Weights of a small image classifier: soap at rate 0.0048.
Rows from block 7 of a small image classifier, named by matrix and row number. Rows with one number belong to one channel. Each number is 128 + 24 x the weight over its row's rms, rounded and kept within 0 to 255. All counts start at 0.
Before each channel's rows are labels from the 100 images, of 14976, where the channel reaches its highest value: "patch colour" is the nearest of a few named colours to the mean colour under the peak. Only what is clearly more common there than usual is listed. The data: pictures of board games with random positions, seen at a slant. In brackets: how many of the 100.
# convs0: first 3x3 conv (model.blocks.7.convs.0.weight, 96x96x3x3, each kernel summed), inputs 0-95
# convs1: second 3x3 conv (model.blocks.7.convs.1.weight, 96x96x3x3, transposed, each kernel summed), outputs 0-95

patch colour: brown (40)
convs0.77 [ 84 114 125 159 129 121 115 101 124 109 157 109 181 135 125 122  91 167 110 174 163 174  99 115 117 136 158 151 107 140 156 112 133 124 141 105 125  69 121 151 131 110 129 186 167 124 110 129  89 139 132  93 153 173 140 146 120  95  80 117 122 129 136 108 159 154 134 143 125 109 119 114 105 123 108 143 130 126 126 161 130 165 156 172 145 136 129 138 152 164 102 105 103 112 125 117]
convs1.77 [130 146 122 119 114 132 151 122 129 153  89 117 101 109 145 148 190 119  98  93  93  99 116 139 109 133 106  99 158  45 164 123 144 126  55 162 142  79 103 109  96 116 142 149 106 115 145 139 142  90  91 167 126 111 121 109 103 135 153 120 131 139  99 148 140 135  93 128 147 143 121 124 159 126 160 152  88 152 116 108 129 125 130 117 131 115 119 125 154 124 114  98 139 118 123 134]

patch colour: brown (39)
convs0.40 [ 77 124  98 126 109 123 150 179 138 137 150 162 112 134 126 157  71  82 110 119 127 112 109 110 100 118 122 118  97 108 140 143  84  94 127 125 137 191 145 113 102 138 110 110 159 122 144 138 145 107 162 117 104 127  81 125 119  90 127 138 146 102 107 111 128 110 113 137 142 140 133 131  99 142  99 128 190 137 126 100 146 103 158 102  90  83 122 138 142 101 146 141 135  93 125 103]
convs1.40 [146 159 105 134 150 135 133 132 134 100 127 136 124 120 137 141 189 141 137 144 106 156 122 133 119  86 140 134 106 159 107 134 123 164 123 121 124 193 129 146 135 138 123 123 105 140 138 126 115 139 151 106 201 131 211 201 118 142 131 128 113 149  96 151 126 110 129 109  96 115 109 128 120 114 116 118 118 143 136 131 128 125 134 111 115 152 138 166 152 108  66 155 108 158  92 128]

patch colour: white (74)
convs0.68 [ 64 156 122 135 150 138 127 141 117 168 104 121 128 139 136 149 187 125  96 126 154  97 127 120 139 104 157 128 132  94 150 143 111 133 123 129 117 143 131 149 125  98 128 108 163 107  94 170 102 120 123 123 113 118 150 142 138 166 165  84 117 131 149  96 107 109 118 107 146  73 126 131 122 108 146 114 115 127  70  98 130 147 134 147 124 118 156 114 184 155  62 121 117 115 140 158]
convs1.68 [177 140 142 114 121 105 140  69  89 111 140 148 138 111 135 107  68 112 152 134 168 152 148 117 136 140 118 132 130 118 131 137  87 123 110 113 137 150 105  80 127 129 141 150  97 157 130 127 150 162 148 141  89 121 115 101 101 115 106 139  98 123 107 140 147 151 162 104 123 175 167 149 115  92 107 137 131  84 163 150 135 134 136 149 155 104 124 100 126 125 196 139 147 127 160 145]

patch colour: green (37)
convs0.94 [118 122 130 133 109 110 111 122 122 121 141 128  86 156 121 153 114 152 165 140 152  99 118  92 119 121  81 149  90 133 151 173 164  80 157 183  88 105 109 121 133 124 217 102  88 118 126 107 106 121 113 122 101 123 134 127 120 130 131 124 121 117 159  86 159 159 130 123 114 105 123 144 109 107 145 131 140 155 137 160 177 127 123 155 144 128 109 128 140 117  79 115 126 127 108 111]
convs1.94 [121 109 129 129 161 141 120 163 151 127 161 107 119 140 155 118 141 143 117 144 121 173 154 146 143 129 118 113 128 135 111  97  98 102 111 107 164 100 148 162  94 143  69 150 146 120 151  92 136 104 148 142  85 128 135 136 163 130  79 125 117  79 143 157  85 122 139 172 137 120 115 126 138 164 100 121  79 102 148 118 113 124 139 116 155 107 147 132 135 158 139 145  52 127 140 144]

patch colour: grey (72)
convs0.66 [118 137 151 127 166 127 100  84 113 119 124 142 118  94 160 159 123 143 136  94 122 137 131 167  88 137  99 118 131 131 180 118 141 117  93  97 123 123  92 132 109 148 131 132 101 116 141  95 169 158 170 149  89 113 145 134 124 161 111 162 101 116 102 112 175  97 114 117 128 124 129 117  66 109 190  83 142 114 119 124  87 131 101 110 118 163 126 152 147 133 106 133 114 114 130 122]
convs1.66 [125  87 119 122  78 120 118 143 134 127 127 173 102 144 108 147 129 123 153 123 143 147 135 116 118 195 133 137 112 134  94 101 182 132 129 120 124 155 154  95 155 135 108 168 114 126 100 152  82 155 112  99 101 143 127 123 121 149 206 112 141 119 177 140 133 126 156 105 165 120 151 123 111 146 101 129 123 135 141 151 142 117 123 158 129 148 143 151  95  93 168 134 164 100 142 132]

patch colour: green (26)
convs0.24 [117 109 125 102 153 120 142 138 123 150  91 145 131 160 131 117 139 134 130 119 101 101 119 150 142 161 152  98 123 116 126 119  82 137 122 159 193 132 118 160 118  94 132 100  90 138 126 152 159 128 196 149 136  85 105 127 134 115  75 149 134 133 155  97  98 107 113 148 108 132 123 159 128 153 146  92 163 163 182 110 131 141 124 127  87 125 135 128 139 117 152 168 143  99 145 165]
convs1.24 [134 154 138 121 146 118 105 107 136 110 124 116 105 112 130 108 119 144 145 134 138 104 125 110  82  79 124 163 150 107 121 174 138  87 154 146  95 133 116 110 122 124 160 103 180 121 105  76 135 112 142 116 155 144 103 141 104  97 104 148 125 169 137 120 115 122 152  81 140 135 163 129 167 117  92 190 113 105 156  97 166 145 183 119 144 150 154 143 122 137 121 138 119 161 133 141]

patch colour: red (64)
convs0.79 [118 101 123 135 133 132 159 133 170 142 102  80 169 134 146  99 130 122  42 150 141 118 110 137 133 122 141 185  97 192 123 132 103 138 140 141 120 142 152 180 137  99 147 164 107 118 118 140  82 129 125 108 109 163 121 155 137 102 126 155 133 132 141 149 163 117 151 117 119 126 113 135 125 106 151 120 113 135 107  95 175 118 101  97 120 133 151 110 109 110 121 117 174 119 126 129]
convs1.79 [112 164 155 138  91 111 212  97 169 148  94  92 146 121 149 110 118 124  92  73 138 122 105  88 116 139 141 152 119 118 112 149 111  90 137 115 128 111 141 128 118 140 134 143 121 144 123  93 140 123 118  98 164 135 129  97 100 125 118 130 153 116 150 167 171 133 142 125 110 123 110 143 121  87 172 115 157 123 115 102 115 106 136 112 155 103 116 101 103 128  91 118 173 102 148 110]

patch colour: white (64); pink (32)
convs0.28 [110  99 126  80 146 117 142 121  95 132 101 128 138 134 176 137 218 154 125  91 122  92 145 135  95 132 113  89 124 116  99 134 145 127 141 127 127 109 108 179 110 120 131 117 145 142 156 125 129 117 152 151 134 120 115 108 142 153 154 108 156 112 148 133 118 116 166 112 108  60 112 135 107 127 166 120 111  90 108  96 117 133 114 118 133 143 129 141 169 162 140 153 120 103 157 172]
convs1.28 [181 167 158 110  93 131  79  94 137 158 122 141 106 133 103 148 102 120 162 155 113 132 141  93 153 144 128 142 105 139 141 158 126  96 162 154 152  97 124  89  93 148 151 124 136 151 117  97 121  96 145 147  93 136 143 113 148 141 111 130  97 122 165 107 152 150 157 110  84 135 172 103 128 122 108 129 108 121 131 169  82 115 113 133 120 104 138 105 148 116 148 150  90 156 110  95]

patch colour: red (80)
convs0.17 [105 115 129 134  89 126 132  90 165  91 130 139 105 107 144 135  95 129  96 152 111  94 103 160 116 150 101 146 127  93 106 107 169 130  82  83 134 137 160 167 110 139 117 137 146 132 211 116  95 126 121 120 104 113 128 137 123  96 145  98 113 122 144 104 130 128 155 100 139 111 132 132 135 148 103 152 117 118 138 189 155 105 121 106 163 136 128 103 136 122 110 115  74 130 148 111]
convs1.17 [105 127 127 146 107 157  95 109 150 152 136 136 130 151 115  94 139 142 136 142 133  80 140 124 137 157  96 138 134 119 129  83 124 131 143 130 128 138 119 128 138  85 124  90 159 124 146 112 108 129  64 128 146 150 111 113 113 126  84 136  82  27 139 150 127 109 168  99  93  94 136 164 114 115 117 133 111 110 116 129 125 106 119 116 100 135 126 125 122 142  76 148  84 117 136 115]

patch colour: pink (41); white (37)
convs0.72 [125 130  95 134 107 162 158 158 110 131 184  96 178 118 122  75 153 137  95 137 137 144 146 125 114  83 135 134 129 123 165 116 100 153 130 147 155 172 131 141 178 157 130 134  92 123  18 153 128 130 122 127 159 136 134 132 139 112 114 128 131 143 123 155 108 142 135 121 129 121 135 126 133 146 109 154 118 122 108 142 129 100 143 102 108  96 117 113 126 110 161 140 130 118 139 171]
convs1.72 [162 119 127 131 134 155 101 150  97 164  93 127 103 121 160 137 150 136 110 129 112 154 151 111 116 132 107 139 145 115 125 159 132 116 154 105 133 139 136 161 117 104 164 140 133 176  65 129 127 165  88 167 105 132 191 128 112 152 165 138 149 162 135 146 132 140 136 125 123 161 117 151 112 155 121 127 102 131 135 156  91 179 104 119 139 108 145 147 164 130 112 176  83 146 127 161]

patch colour: grey (70)
convs0.78 [135 137 106 116 104 160 159 127 102 124 128  82 176 106 169 116 157 135  90 134 132 132 132 134 111 114 121 122  98 126 150 100  96 141 154 162 113 132 134 145 147 165 227 110 142 175  62 130 118 115 109 147 138 140  97 138 125 142 143 123 166 146 124 128 116 176  97 141 130 145 117 121 113 100 107 151  96 139 103 125 163 116 129 124 114 108 143 124 111 106 146 107 135 126  99 113]
convs1.78 [143 127 137 138 170 105  88 167 117 116 116 112 107 130  86 140 149 134 111 121 110 173 139 142  92 106  96 153 194 118 118 138 119 115  97  92 124 138 120 144 119  93 164 117 109 112 103 163 150 118 104  99 117 126 163 140 117 126 135 138 159 131 138 123 116 122 111 116 138 142 121 148  85 155 145 153  83 177 156 156 112 171 142  86 111 110 127 154 118 171 103 163 107 135 148 159]

patch colour: pink (43)
convs0.93 [132 128  98 111 176 150 155 115  77 127 136 144 152  78 101 177 129  92 154  90 125  89  97 163 123 151 119 137 120 156 122 148 165  83  94 103 142 115 130  84 147 126 144 122 129 124 109 122 113 140 153 115 119 106 129 150 138  82  99 168 135 122 130 132  90 103 118  94 134 114 133 171  91 108 145 112 190 123 103 116 132  97 129 102 155 125 137 156 136 112 140 119 117 116 119 142]
convs1.93 [131  73 116 135 132 135  95 126 115 148 126 111 128 175 150 156 116 151 116 131  91 144 131 125 121 116 159  91  92 164  77 149 111 178 122 132 154 150 120 124 156 180 151 122  93 144 127  95 156 116 111  81 119  94 119  98 161 107 155 108  91 117 137 134 159 149 124 173 107 129 145 143 164 108 123 139 146 134 118 142 155 108 161 129 176 133 140 177 149 138 127 138 115 128 150 121]

patch colour: pink (44)
convs0.53 [152 135 131 139 106 162 104  83 153 129 147  84 161 132 133 110 113 169 158 136 137 147 161 123 114  65 142 114 114 144 151  85 135 116 147 112  89 122 126 112 117 138  56 129 122 134 118 131 162 160 113 147 153 115 126 145 141 149 128 110 170 147 155 107 123  87 118 175 167 122 160 142 154 126 103 140 118 131 144 125 149 117 155 102 105 172 122 132 100 102 113 131 106 148 151 167]
convs1.53 [109 136 146 167 113  93 121  84  99 139 132 135 127 113 125 144 125 106 152 153 120 115 107 114 110 106 103  84 119  92 146  74 105 120 114 148 103 129 139 102 156 129  66  75 165  90 170 154 103 147 151  95 122 138 134 140 130 116 112 119 112 109 123 123 161 130 112 149 162 107 129  97 135 127 132 109 117  83 134  91 144 101  76  96 120 132 130 134 149 107 154  99 148  90 105 118]

patch colour: grey (63)
convs0.23 [ 91 159 100 141 151 128 131 125 106 113 149 133 120 135 146 168 165 101 174  85 156 109  82 112 114 158 121 128  78 104 120 118 134 133 151 169 138 169 144 138 120 114 178 140 121  86 108 124 148 188 150  92 100  82 111 155  98 118 120 137 124 120 146 107 126 151 158 112 173 132 130 150 111 154 136 162 137 133 127 132 152 173 156 154 120 122 122 123 110 130 159 142 142 125 105 109]
convs1.23 [173  90 167 115 114 128 141 151 124  88 114 141 116 127  95  99 143 130 100 152 132 187 156 182 111 105 114 116 139 124 147 131 126 154 101  98 116 117 132 140 110 126 109 144 119 119 100 111  76 140 143 129 144 176 156 137 165 105 103 108 151 123 111 176 124  91 118 160 108 150 113  53 162 137 107 121 105 121 148 113 131  98 124 124 113 109 125 160 121 142 143 159 141 126  98 123]

patch colour: brown (41)
convs0.43 [ 98 134  75 108 124 153 132 109 129  85 159 121 158 169 102 122 119 125 105  92 143  89 110 120 123 123 131 100 140 125 124 151 113 128 160 135 201 142 122 128 130 136 161  97 147 128 136 148 108  95 149 181 140 143  99 108 114 138 149 121 144 160 141 178 118 144 113 158 115 125 138 105 119 151 129  77  99 145 113  94 137 147 120 155  88 117 105 111 128 171 167 153 112 107 153 107]
convs1.43 [177 110 154  94 130 136  90 130 119 103 146 177  90 128  98 117 125 142 119 109 114 152 126 123 142 115 125 145 131 117 128 118 134 150 129  61 116  78 144 123  87 125 101  99 124 124 148 128 163 111 101 120 131 123 167 140 148 141 128 151 141 108 119 106 127  91  88 128  77 114 129 104 105 127 117 144 117 112 128 134  91 128 132 105 143 143 107 122 132  75  91 125 108  64 126  66]

patch colour: white (49)
convs0.62 [134 142 119 102 129 153 137 155 115 182 150 120 128 119 140 130 146 157 110 132 155 102  92 110 152 108 120 130 134  85 125 179 117 132 130 101  65 122 132 137 114 164  91  90 126  83 105 160 125 142 118 141 119 185 180 131 133 154 117 141 117 137 112 104 116  83 153 129 125 119 141 170 119 139  87 131  99 150 162 154 125 137 123 108 128 124 140  69 154 131  90  97 142 131 141 125]
convs1.62 [145 107 140 134  96 121 137 166 128 111 132  70 139 140 139 109 159 133 110 132 101 145 163 135 133 174  95  86 142 147 174  62 143  84 153 133 140 150 116 105 106 121 166 136 164 161 172 114 135 110 144 162  86 113 114 105 125 105 124 112 128 138 158 147 111 133 117  98 129 143 153 112 118 132 151 151 133 130 143 154 139 159 121 132 151 143 150 119 149 140 157 130  83 132 151 186]

patch colour: green (40); pink (33)
convs0.37 [142 135  93 138  99 147 139 108  90 126 151 100 127 134 124 112 145 103 179 121 127 133 110 183  95 180  92  85 143 119  92 137 146 129 121 130 127 116 105 135 104 172 128 115 118 119 129 144 135 148 119 102 124 148 131 138 164 163  96 128 150 110 114 143 115 128 133 119 121 107 116 122 134 111 147 121 205 144  98  75 100  96  83 131 103 191 168 117 127 112 112 122 122 135 132 142]
convs1.37 [ 78 111 147  95 171 117 123 150 162 116  90 140 148 104 115 128 103 124 164 109 127 130 135 110 134 149 120 126 134 126 106 164 149 180 161 129  90 142 140 109  94 166 142 156 130 122 109 101 106 139 153  97  93 120 112 167 149 113 129  92 129  87 130  85 130 135 128 111 202 124 156 123 170 120 127 122  94 127 116 171 151 111 102 164 115 161 128 146 117 127 152 124 115 100 123 136]

patch colour: black (39)
convs0.87 [100 100 108 111 107 138 159 155 116  88 114 170  81 149 128 137 108 139  88  97 130 147 127 135 133 116 161 135 156 210 134 113  97 150 126 133 117 191 150 125 118 141 151 147 151 131 133 146 125 127  98 138 136 125 105 116 170 118 140 137  86 155 109 109  77  96 130 146 119 109 141 115 110 167 107 124  68 129  99 142 165 111 122 116 110 138 142  88 131 123 151 143 129 148 129 127]
convs1.87 [113 174  84 124 142 111 117 137 109 163 121 137 167 150  94  96 137 157 136 188 123 130 135 132 130 172  75 105 105 128 137 106 148 116 130  90 136 133 124 106 126 135 134 130 117 144 154 135 138 114 120 141 164 161 161 149  90 113  93 119  99 100 184 114 109 132 132 113 126 117  80 151 144 126 155 123 126 132 139 129 106 131 144 103 179 102 153 106 125 102  93 152  71 122 122 160]

patch colour: pink (44)
convs0.4 [ 99 131 149 153  84 105 118 150 159 118 125 128 161  88 145  98 124 120  65 129 122 101 109 124 116 114 110 114 155 126 152 143  71 136 110 101 136 127 129 122 118 140 121 159 109 116 180 126 110 167 119 138 127  98  97 141 191 133 159 152 130 146 129 143  93 133 100 128 158 139 180 113 138 114 109 144  88 135 148 115 140 126 126  58 153 145 137 147 159 143 100 113 111 128 103 116]
convs1.4 [127 126 136 164 131 112 135 132 135 137 101 142 116 145 124  93 127 142  79 120 116 118 113 144 107 100 155 138 153 135 136 124 170 118 158 132 142 144 143 139 186 143 159 138 136 107 255 152 137 176  96 122 146 124 133 138 132 124 124  99  97 137 150 150 127 105  97 144 127 153 121 150  99 135 118 159 125 163 151 108 114 110 134 106 144 131 136  77 123 125 116 127 116 129 106 138]

patch colour: grey (81)
convs0.59 [132 159 159 190 129 114 120 120 149 124 142 141 115 120 134 122 111 127 115 107 105 178 133 137 101 139 132 131 175 130 118 132 160 131 132 147  98  40 148 114 140 153  99  89 137 157 172 132 155 124 145 141 146 125 150 127 151 121 124 118 109 111 113  97 117  94 136 125 106 135 102 129 115 128 149  87 108 162 155 172  87 144 118 156 140  77 156 139 114 120  71 120 120 139 117 139]
convs1.59 [139  95 113 137  89 140 108 163 145 127 126 102 134 121 116 104 126 143  94 149 156 108 143 123 128 153 111 123  72 169 128 147 110 107 123 119 162 141 152 136 184 115 140 142 122 127 122 119  86 119 130 150  99 160 102 115  98 107 106 118 128 124 136 107 129 188 182 151 124 141 149 132 107 139  75 192 149 119 108 131 158 129 120 122  94 131 105  97 110 179 158 111 157 122 144 118]

patch colour: blue (41)
convs0.14 [104 126  96 117 151 123 130 135 110 138 128 145 139  98 161 151 166 130 156 113  93 110 124 149  91 148  91 137 117 131 132 127 147  93  97 133 108  87 114 132 169 123 135 118 108 145 102 102 111 183 175 103  90  91 143 118  81 146 105 136 156 100 120 110 147  88 132 111 121 111 115 121  95 125 123  88 129 114 100 151  77 154 137 171 118 108 133 182 136 122 113 115 128  96 136  94]
convs1.14 [120 149 148 112  81 144 160 132 178 116 120 169 119 126 139 155 114 119 120 110 148 153 108 122 143 130 179 138 123 176  67 125 163 117  92 138 136 129 171 140 132 136 127 153 132 119 153 136 141 121 155 131 119 182 102 152 112 134 170 116 147 169 166 139 146 148 118 125  98 133 136 150 122 127 114 153 127 166 134  98 171 118 110 122  90 170 101 160 121 131 144  98 129 171 125 160]

patch colour: pink (34)
convs0.31 [178 103 107 153 147  99 124 120 153 102 165 131  89 139 109 118 110 118 156 143 148 155 144 132 151 148 173 148 144 174  83  72 146 139  83 113 134 132 114 178 119 120 124 120 147 108 180 110 145 123 121 149 156 123 116 143 120 130 109  97 133  94 141 128  70  99 142 151 148 102 106 150 103 147 113 142  85 143 126 145 138 154 122 140 113 103 130 139 160 116 127 107  86 122 156 139]
convs1.31 [ 92 122 147  98 115 114 142 121  85 119 113  89 186 143 109 116 145 123  85 140  94 120 138 167 131 154  75 106 111  92 137 151 134  97 165 106 151  94  82 127 106 146 115 119 116 117 112 116 106 130 138 132  78 111 108  89 132 128 108 140  94 109  97 115 100 116 147  74 108 126 104 130 137 140 146 112 103 116 113 112 148  78 133 142 132 110 156 129 103 138 118 119 167 123 100 161]

patch colour: green (33)
convs0.30 [100 132 125 127 123 139 110 148 140 144 118 133 166 156 126 103 124  88 119 173 135 114 133 100  82 150  85 106 204 155 115 178 105 157 170 115 135 101 101 132 107 119 124 160 125 109 152 150 129 141 148 153 186 129 147 128 122 101 104 121 101 158 117 157 137  86 121  97  66 135 144 136 156 137 123 135 114 165 122 138 103 149 134 143 154 109 114 123  98 139 132 101 145 115 141 137]
convs1.30 [142 118 149 115 103 118 139 155 126 108 145 104 149 124  94 123 122 139  62  57 124 138  91 119 118 122 155 144 110 100 137 126 155 112 123 134 148 151 144 128 116 142 171  91 123  92 118  91 123 111 107 107  88 101 106 133 149 147 118 128 161 106 155 120 132 188 117 174 167 137 127 147 128  95 141  79 148 108 124 110 154 104 120 129 138 149 116 113 150  86 179 111 137 146 122 140]

patch colour: white (55)
convs0.46 [121  93  99 135 182 165 148 114  87 132 144 116 167  78 103 128 116 122 170 134 105 123 108 100 155 144  97 149 139  78 108 124 159 152 130 147 104 113 158 119 125 157 123 112 113 134  84 129  91 127 143 110 139 160 129 120 159  99 124 175 110 160 141 162 107 128 141 155 125 130  97 135 173 130  88 124 132 101 132 146 104  80 146 104 155 132 129 163 125  98 137 118 133 158 144 105]
convs1.46 [ 92  99 125 123 196 145  75 133 143  86 138 120 104 135 100 147 102 130 168 157 140 125 109 129 178 128 124 100 123 101 107 132 153 159 118 123 114 101 115 103 102 165 113 140 129 135 105 144 122 136 145 110 134 134  96 130 158 139 144 101 130 188 134 142 109 134 138 149 134 143 122 123 110 132 108 157 164 154  92 144 154  93 143 167 181 129 193 135 111 118 149 133 116 125 121 102]

patch colour: pink (52)
convs0.6 [118 115 165 143 193 173 120 133 117 126 130 123 145  87 107 157 128  81 177 143 121 138 154 125 133 145 139 163 124  73 122 102 138 107 147 129 101 162 130 138 117 129 125 108 131 149  94 128 157 116 176 139 144 120 128  98 127 102 112 122 122 137 152 125 129  80 147 131  92 149 138 154 126 112 147  94 128 101 108 140 121 131 130 102 122 109 119 205 130  91 123  94 112 174 152 146]
convs1.6 [124 127 132 135 170 129  84  97 121 124 146 122 136 117 119 133 142 133 105 167 141 108 111 108 123 134 134 109  71 152 124 120  90 126 126 106 140 124 142 107 120 136 121 105 123 130  98 119 104 108 118 118 130 114 155 169 156 144 163 176 146 173 109 158 103 166 105 142 102 134 113 101 158 130  95 115 173 158 164  89 169 102 196 121 168 127 135 121  91 122 133 122 106 138  76 124]

patch colour: grey (63)
convs0.11 [123 114 143 135 116 134 141 144 125 147 119 137 153  96 165 125 151  96 127 202 104 125  97 123 122 172 152 160 150 132 133 102 135 123 143 129 114 120 129 121 100 114 126 138 155 146 143 105 119 118 118 133 138 142 115  75 173 184 146 125 147 129  91 119 134 113 114  99  91 157 109 133 149 105 127 129 102  86 159 117 149 149 123 207 105 105 118 138 117 120 107 144 105 182 125 170]
convs1.11 [123 112  79 113 182 180 148  67  84 127 151 127 136 147 127 122 128 128  86 115 118 106 144 144 125 154 119 105 133 105 123 111 165 131 138 129 109 128  98 124 109 161 142 156 113 129  86 103 136 138 106 134 130 124 135 160  63 119 161 139 113 126 131  96 141  76 149 108 140 152 121 114 116 109  84 123 157 150 121 169 142 101 137 108  79 120 136  97 106 159 123 134 103 127 155 123]

patch colour: green (43)
convs0.82 [126 119 163 105 105 133 112 161 135 116 118 121 161 126 150 151 133  98 131 176 148 118 125 136 111 182 148 134 134 128 125 119 195 120 113 115 113 125 119 134 128 105 132 141 161 122 124 107  80  90 140 111 153  93 152 160  98 139 129 106 107 146 103  87 170 139 108 115 136 143  77  99 173  81  83 123  92 118 160 134 135 103 127 143 142 141  98 168 116 104 139 110  90 128 116 144]
convs1.82 [137 104  88 129 166 130 115 119 166 157 143 103 125 100 117 112 123 163 120  88 118 152  74 119 112 138 139 109 148 123 141  88  96 113 153 104 145 137 128 115  88 149 103 146 134 129 151 130 144 119 115 155  81 111 125 137  78 150 122 139 144 123 103 125 120 117  94  99 125 112 132 103 149 159 106 125  98 155 144 104 148 144 204 166 148  85 113 165 117 140  95 160 121 155 133 101]

patch colour: white (43); pink (36)
convs0.83 [174 133 139 165 157 154 119 139 162 143  82 144 104 118 121 111 137 104 127 144 165 115 107 166  87 150  93 104 155  97  69 127 119 130 136 120 172  87 142 139 148  91 108 113 168 107 160  91 126 148 140 140 125 145 195 127 127 110 137 108 109 126 144 116 155 102  98 127 149  99 165 110 133  96 118 136 142  93 153 138 126 122 139 136 145  85 128 146 144 133 152 136  99 114 146 130]
convs1.83 [ 95 102 159  94 111 126  97 151 152  97 150  77  90 169 126 153  77 106 144  90 127 145  97 130 138 129 139 132  91 145 169 116 139 118 119 143 138 124  87 123 160 134 126 152 134 163 143 126 133 106 132 123 126 128 144 123 101 187  86 155 113 134 124 106  99 145 167 104 111 109 115 106 124 135 169 159 108 177  91  91 116 102 126 131 122 123 153 132 108 120 130 140 125 138  92 167]

patch colour: green (44)
convs0.56 [ 83 131 132  95 111 115 119 125 171 119 137  97 151 132 113 128 115 146 105 100 155 172 136 120 186 128 122 144 136 148 123 126 134 132 175 187 162 137 142 118 153 173 119 131  91 108 132 136 162 112 162 114 127 111 180 123 133 115  94 103 112 132 124 115 116 130 104 163 182 120 128 100 111 106 130 111 134  95 133 151 181  91  95 132  72 126 125 139 133 139 115 143 102 109 144 125]
convs1.56 [105 135 118 141 132 157 163 150  92 123 150 151 141 125 140 116 125 161 136 162 107 118 161 107 106 151 102 131 181 118 104 130  94 117  83  93 105 115 111  92 112 110 132 145 160 130 199 125 104 139 134  75 121 141 102 151 102 110 167 135 113 137 100  95 100 130 143 125 105 141 104  94 186  99 140 109 144 141 116 110  86 142 141 156 125 136 129 117 125 121 110 162 122 161  92 134]

patch colour: pink (53)
convs0.8 [108 128  98 170 171 122 137 136  88  87 108 142 143 169 132 144 139 126 154 148 147 104 110 115 119 134 127  89 124 130 160 141 152 126 140 137  96  87 155  93 134  96  76 117  97 142 104  94 118 102 201 121 146 112 164 121  93 139 164 150  98  96 124 106 124 140 102  94 160 149 133  95 142 142 117 128 143 123 172 154 148 143 139 156 124 119 155 122 158 133 128 112 152 127 132 148]
convs1.8 [130 122 144  78  83 123 120 167 127 143 147  88 112  96 117 134 101 147 114 107 113 158 113  92 142 105 134 133 152 123  99 105 103 102  94 126 173 137 136 157 127 160 158 151 157 112 146 146 112 126 175 138  86 124 101 118 138 133 137  72 144 179  92 142 158 111 100 117 126 116 165 114 192 118 128 162  94 125 105 113 113 123 131 123 111 137 130 140 129 102 115 103  94 136 156 115]

patch colour: white (64); pink (32)
convs0.19 [152 114 114  98 123 110 108  96 176  60 146 103 149 162 154 143 113 163 121 133 127 112 102 139  99 126  92 174 132 157 104 171 143 152 112  86 181  96 108 139 123 140 147 144 137 142 129 157 144  90 123 118 118 100 119 122 161 142 131 121 151  88 137 157 133  92 124 124 117 130  83 130 158 105 137 134  96 112  97 127 117 150 150  94 158 155 125 122 155 108 161 147 123 142 117 152]
convs1.19 [111 135 119 129 110 130 163 143 132 141  93 150 112  82 115 137 161 144  99 101  96 121 157 121 126 149 134 132 121  90 162 135  88 138 163  99 135  98 149 138 137 142 143 150  81 147 154  95 143  87 125 180 114  96 124 127 105 126 136 122 117 144 164 132 116 127 135 112 102  98 108 108 101 117 140 126 146  91 166 110 140 121 109  98 155  78 146 121  98 120  86 115  75  98 141  76]

patch colour: grey (65)
convs0.49 [149 103 131 108 102 111 167 107 100 131 103 172 130 125 172 141 102 134 117  87 155 156  84 140 137 160 146 123 105 143 127 137  95 115 176 124  92 197 109 135 126 118 169 119 140 138 133 112 112 119 170  92 125 124 109 134 105 126 114 138 144 105 116 106  96 129 144  81 135 141 124 105 104 169 149 113 128 113 101 136 116 176 130 101 166 117 100 152 138  71 120 116 122 110 122 111]
convs1.49 [147 144 111 130 110 179  97 128 122 156 138 158  94 145 120  87 149 165  82 143 169 149 154 150 133 125 130 133 101 144 131 145 148  97 110 112 140 130 112 126 138 141 115 110  94 129 130 143 104 165 118 116 148 136 175 121  93 134 171  97 138 102 133 115 151 153 114 123 116 132 139 113 157 165  87  77 105  98 178 116 115 133 112 140 116 120 146 147 168 133 148 133 138 130  65  82]

patch colour: grey (65)
convs0.57 [140 140 150  94 124 124 108 128 138 114 139 113 109 135 171 128 142 126 171 124 148 162 119 141 121 143 111 109  99 119 124 119 129 125 128 101  78  77  93 131 163 133 152 123 111 136 110 155 101 148 178 135 138 123 103 123 123 148 102  83 109  87 106 113 121 121 109 102  95  96 120 131  98 142 158 155 123 187 110 123 114 147 110 167 132 187  86 131 132 120  71 130 140 143 118 172]
convs1.57 [167 152 141 168 115 106 126 159  89 130 135 130 142 150 144 119 142 170 128  97  88  88 152 130 176 113 132 147 130 115 151 147 133 100 146 142 145 127 171 118 134 139 149 133 150 121 114 119 154 103 129 110 125 145 110 138 143 101 139 155 117 164 111  87  94 194  81 101 132 149 151 142 154  79 121 124 137 117  99 114 106  89 153 114 111  91 145 148 128 163 153  95  96 137 151 118]